A small self-supervised image encoder, trained from scratch.
Model: 5.86M parameters, 32-pixel images, moe expert_choice, widths [64, 128, 256].
Training: adamw at rate 0.0013, 8400 steps, batches of 256.
Rows from block 6 of a small self-supervised image encoder, named by matrix and row number. Rows with one number belong to one neuron. Each number is 50 + 10 x the weight over its row's rms, rounded and kept within 0 to 99. All counts start at 0. After the name is the row's rms in percent of the matrix's.
After each neuron's rows are labels from the 100 images, of 14848, where the neuron reaches its largest size: "responds to" is what is common among them; "patch colour" is the nearest of a few named colours to the mean colour under the peak. Only what is clearly more common there than usual is listed. The data: larger renderings of crowded toy scenes.
# gate: MLP gate (model.blocks.6.mlp.gate.weight, 336x128), inputs 0-127
# fc1: MLP up (model.blocks.6.mlp.fc1.weight, 336x128), inputs 0-127
# fc2: MLP down (model.blocks.6.mlp.fc2.weight, 128x336, transposed), outputs 0-127

gate.215 104:41 43 50 56 44 53 51 52 53 52 43 34 13 60 51 50 51 50 51 44 39 65 52 48 52 52 43 53 36 70 60 64 68 54 42 58 64 62 52 56 46 59 54 53 49 50 21 70 47 56 44 41 61 45 28 47 39 48 65 56 52 47 41 52 31 44 51 59 61 61 43 41 54 53 49 44 39 43 55 71 49 50 50 52 49 55 47 44 49 45 46 21 69 43 51 50 69 54 41 46 46 35 49 49 52 44 53 32 59 60 39 43 51 50 44 53 66 50 61 38 65 56 45 63 46 71 51 60
fc1.215 095:54 54 46 40 57 47 48 45 50 53 47 52 57 49 43 45 55 69 52 66 58 62 54 52 20 52 45 46 58 50 50 48 39 49 50 38 48 40 50 44 62 67 43 48 45 64 47 44 35 50 55 48 38 55 43 74 42 33 41 44 51 51 45 48 72 64 52 54 36 54 40 44 49 49 65 48 52 80 51 29 51 46 33 69 49 46 66 58 50 61 27 52 50 50 49 52 46 48 64 52 53 51 51 46 81 54 48 53 50 51 58 37 44 69 59 38 50 33 27 61 50 36 38 50 48 50 51 34
fc2.215 101:50 51 49 50 50 49 62 48 42 49 48 49 24 51 55 50 42 37 43 50 50 50 57 50 53 50 49 48 50 43 52 86 50 56 50 50 47 63 72 52 49 61 50 44 52 52 27 47 49 42 50 50 60 42 22 74 52 35 59 48 50 55 53 53 40 51 52 49 55 67 50 43 63 45 65 58 34 48 57 51 52 51 46 50 52 72 37 56 17 50 50 50 55 49 47 43 57 49 43 30 45 44 48 52 55 60 56 30 48 59 23 49 60 48 50 50 50 55 59 61 50 27 49 50 41 50 53 78
responds to: light from behind the scene; count: six
patch colour: brown

gate.224 078:42 51 64 50 53 51 50 39 44 58 51 37 52 58 53 49 52 30 50 50 50 50 47 38 49 50 51 51 45 45 79 50 42 49 47 60 39 67 52 67 48 39 49 55 60 64 61 35 64 45 51 48 54 39 61 62 54 74 57 41 32 39 73 71 48 50 50 45 50 58 49 51 50 54 47 46 47 36 50 53 50 50 50 53 52 42 37 50 51 50 64 44 18 66 47 50 47 45 47 64 24 71 40 50 27 31 50 47 55 50 49 61 49 33 58 57 47 56 51 46 46 55 47 34 67 67 49 63
fc1.224 083:44 52 43 51 50 45 51 50 53 54 46 51 28 50 49 50 31 38 33 46 54 60 70 50 50 64 52 44 43 51 49 50 48 65 54 53 56 62 33 51 50 52 50 72 70 73 50 49 43 51 24 37 46 54 55 48 43 60 52 50 24 61 66 58 47 50 29 52 56 43 61 46 47 42 50 69 34 60 51 55 49 59 51 40 48 53 47 36 50 33 57 51 41 66 51 43 46 56 42 54 57 66 55 46 60 39 54 50 64 57 56 73 22 44 50 51 50 65 48 47 51 49 50 37 66 30 56 59
fc2.224 077:39 41 43 57 65 50 54 56 50 29 52 42 46 46 55 36 28 50 53 57 52 51 57 41 50 49 60 55 49 42 68 49 44 61 48 54 25 35 49 52 51 58 68 49 48 53 58 22 43 51 47 33 52 47 42 75 50 47 53 59 43 40 51 61 52 66 57 60 49 59 61 46 33 30 51 28 31 75 57 40 44 44 51 48 67 55 43 48 54 64 53 50 48 41 66 50 50 40 61 53 36 52 56 63 53 50 58 57 51 50 37 56 49 49 48 68 47 40 54 33 45 50 58 39 40 52 58 72
responds to: light from behind the scene
patch colour: black

gate.281 083:50 53 50 44 56 49 46 48 50 51 45 49 50 46 35 67 50 59 60 58 59 53 55 39 50 52 66 51 30 50 67 46 37 41 51 53 58 55 63 50 73 35 50 51 51 56 51 34 54 63 50 48 72 52 36 65 60 52 61 37 50 60 37 42 31 51 63 43 62 55 29 53 49 48 47 49 65 45 48 50 18 19 43 45 36 47 72 43 49 45 48 50 51 41 61 58 44 64 51 47 42 50 54 55 40 55 55 51 52 50 58 50 58 51 51 47 50 52 62 45 37 51 54 73 32 41 77 57
fc1.281 068:49 49 49 39 51 36 42 41 84 60 47 49 50 38 33 51 68 50 50 72 47 52 35 35 52 51 52 37 38 49 50 56 46 50 56 49 61 65 56 51 49 48 50 50 46 57 36 45 54 60 45 51 69 20 56 55 50 49 62 53 45 61 50 44 43 59 50 52 49 33 54 52 44 55 47 59 51 50 48 50 38 50 43 49 23 47 49 44 50 48 58 49 51 51 48 36 46 61 62 49 45 51 33 63 51 09 41 54 49 56 30 48 51 65 54 51 54 62 34 50 51 50 41 38 48 50 63 73
fc2.281 070:49 55 63 50 48 57 50 57 41 41 50 50 56 44 51 53 37 56 82 61 50 48 62 50 50 51 37 47 57 51 46 44 49 49 50 46 55 42 45 53 40 77 41 40 59 48 54 51 46 37 57 24 50 43 66 50 50 54 55 55 80 48 49 52 46 43 49 61 43 78 50 50 50 56 50 49 46 53 49 46 78 33 55 51 68 49 11 47 50 43 49 44 51 53 57 61 46 51 52 44 52 45 53 48 50 51 60 50 24 52 76 45 37 46 47 31 69 51 52 50 53 50 47 49 48 45 50 61
responds to: barrel
patch colour: brown

gate.301 092:48 49 45 67 46 46 53 50 48 71 67 50 40 34 62 51 31 50 55 25 50 52 52 48 53 49 54 48 44 62 34 50 53 51 52 67 50 49 52 49 50 61 52 51 45 50 46 48 54 51 47 53 51 54 55 42 51 57 52 54 58 38 51 52 50 31 45 54 52 46 56 51 50 45 47 70 50 50 50 63 27 41 62 39 51 52 48 47 50 31 86 29 56 50 49 53 57 49 47 50 50 42 50 39 08 70 50 50 65 74 49 53 49 26 50 52 53 53 59 33 51 72 62 54 52 56 51 46
fc1.301 109:49 51 55 47 53 50 47 48 50 52 50 50 50 50 49 55 48 52 75 34 56 48 58 54 38 52 34 48 53 55 58 53 58 47 53 46 66 43 49 47 40 77 51 34 53 49 49 49 57 53 50 32 43 43 51 55 49 34 49 48 58 74 59 34 40 32 50 50 55 50 45 66 46 59 39 26 34 62 50 51 53 55 50 51 46 44 50 27 84 50 49 50 53 47 50 38 50 41 46 48 51 42 59 46 50 63 70 40 47 47 64 52 50 48 45 51 71 54 53 50 82 60 35 38 29 56 30 42
fc2.301 106:52 45 53 46 48 50 50 49 43 42 44 55 55 51 42 49 48 59 53 50 48 49 50 50 60 71 51 46 51 55 48 30 50 43 51 40 51 45 50 50 50 44 42 62 72 53 58 74 52 90 50 53 52 65 49 26 51 77 47 50 65 43 45 45 51 32 49 50 47 46 49 53 44 55 48 51 71 37 27 60 52 58 47 22 33 39 53 47 47 51 44 42 50 50 57 65 48 60 50 50 67 48 43 38 61 30 50 48 53 32 63 50 52 66 67 45 58 54 46 54 50 50 68 64 61 38 50 51
responds to: count: six
patch colour: brown

gate.84 107:60 50 52 48 58 53 46 49 50 44 55 53 40 61 56 44 45 38 42 62 45 42 64 45 45 65 43 39 47 33 68 44 52 37 58 48 46 50 64 51 51 44 51 49 84 51 40 29 59 42 60 47 72 48 58 45 41 59 50 21 39 41 70 49 62 58 58 50 42 48 51 56 35 48 47 27 50 48 50 60 50 67 46 53 51 41 51 66 59 51 43 52 39 53 37 36 59 57 36 49 43 49 49 47 54 40 63 76 54 30 36 61 50 70 50 60 46 44 59 56 28 48 52 54 54 51 40 47
fc1.84 105:33 55 51 53 51 38 46 44 49 58 45 54 38 43 53 50 55 33 46 46 50 53 78 50 55 58 49 50 51 60 63 60 48 41 55 51 54 55 39 50 55 44 47 69 36 69 62 56 36 50 39 47 37 51 52 50 58 20 45 36 53 51 56 57 42 49 53 53 58 34 50 38 45 57 54 59 50 77 38 41 52 47 52 33 51 58 44 50 54 43 53 56 57 40 73 63 45 56 54 46 44 49 73 52 77 46 75 63 46 50 60 50 37 61 47 38 44 41 49 49 48 48 50 22 38 38 65 48
fc2.84 116:53 39 18 51 55 36 58 50 41 41 54 31 45 55 53 39 30 47 48 55 50 56 62 46 55 58 35 50 49 52 44 45 50 65 50 50 49 52 68 48 50 76 51 37 61 45 49 43 45 51 50 52 49 50 20 51 40 50 58 35 31 49 41 53 44 51 44 62 75 46 50 47 42 27 51 55 47 50 72 63 50 57 50 50 56 47 50 55 50 52 44 50 31 47 44 42 50 49 76 58 38 42 82 56 63 48 57 50 52 59 43 62 56 50 43 60 39 43 60 41 55 50 58 39 63 56 56 40
responds to: light from behind the scene
patch colour: black

gate.91 116:46 49 50 50 58 50 29 48 24 50 53 50 54 49 50 69 26 53 24 50 70 51 56 50 53 36 46 64 50 49 60 48 52 48 38 52 47 57 48 64 52 25 78 50 66 50 49 30 56 56 54 47 48 51 53 54 50 49 76 58 54 46 50 50 48 59 61 34 54 60 32 37 41 58 54 50 55 64 49 46 50 58 49 59 44 44 51 50 39 57 47 57 48 65 57 64 49 55 51 34 44 58 49 55 49 50 51 59 48 42 50 22 77 38 33 42 36 41 34 48 44 47 52 53 52 41 54 50
fc1.91 114:64 53 49 51 37 51 55 51 52 42 49 59 50 66 36 33 86 30 58 50 45 50 33 54 38 51 51 44 55 47 50 71 50 67 53 43 49 47 75 51 41 61 39 43 39 48 68 64 51 50 31 55 54 52 58 50 47 53 50 40 43 65 48 55 45 50 45 57 32 49 50 60 51 49 56 50 48 31 49 49 60 26 53 45 55 50 49 55 54 53 49 50 50 35 44 44 49 26 46 62 63 50 42 52 58 47 26 41 68 67 58 54 45 55 72 51 57 67 54 46 60 50 35 46 48 49 56 56
fc2.91 106:64 43 56 51 50 54 41 51 36 22 54 51 58 48 59 50 39 69 53 50 47 49 51 41 54 50 44 33 52 36 36 52 49 48 45 57 71 56 49 63 50 62 68 54 64 44 49 61 29 49 51 47 54 62 50 47 48 47 62 43 66 42 47 34 35 53 33 53 48 54 34 30 29 51 62 55 54 54 48 53 52 69 50 51 52 49 52 50 52 42 48 60 49 65 48 49 51 68 62 33 51 32 52 42 47 37 48 51 50 50 38 40 50 63 50 50 57 32 75 46 40 37 43 50 29 59 48 78
responds to: barrel
patch colour: brown

gate.55 119:50 66 52 50 38 57 55 50 40 72 64 46 31 50 50 70 49 50 55 25 52 50 48 60 42 46 44 51 25 63 50 81 49 50 50 45 61 56 62 51 30 51 53 36 54 50 32 66 50 68 50 51 40 38 48 47 41 50 68 43 50 50 50 40 37 42 55 45 53 50 38 59 51 54 50 50 36 59 49 63 50 53 53 50 44 44 72 20 51 39 46 41 48 52 54 42 66 53 48 49 56 54 49 44 50 50 50 50 62 67 44 50 53 53 44 63 57 50 49 45 67 55 36 61 31 71 43 49
fc1.55 120:39 50 54 54 57 41 16 46 55 53 43 50 48 54 65 50 43 17 47 49 22 49 58 46 66 63 38 50 53 47 77 53 68 42 43 49 50 55 46 54 50 51 47 52 56 45 47 50 55 31 51 49 51 48 54 50 54 49 43 68 50 54 51 57 50 57 56 61 51 54 68 39 52 52 47 48 44 37 48 58 56 50 49 39 50 73 23 56 63 47 57 55 53 52 48 47 51 48 25 31 50 59 50 76 49 39 57 40 48 40 75 46 48 41 49 48 47 72 60 51 50 51 43 42 61 50 49 53
fc2.55 123:54 57 38 38 53 49 79 50 49 45 39 34 52 49 51 38 52 59 56 52 45 38 50 53 37 54 50 51 48 45 32 40 59 53 51 49 36 55 47 51 52 70 44 55 55 48 49 56 44 87 41 42 36 48 63 42 36 61 46 42 23 51 47 48 50 48 49 51 52 51 41 60 50 43 50 59 45 58 50 65 50 48 50 58 52 15 50 16 49 38 49 43 44 65 45 50 53 24 62 70 56 56 50 51 57 51 53 51 63 52 39 59 51 46 59 67 49 52 53 39 53 62 55 60 48 50 50 50
responds to: count: six
patch colour: grey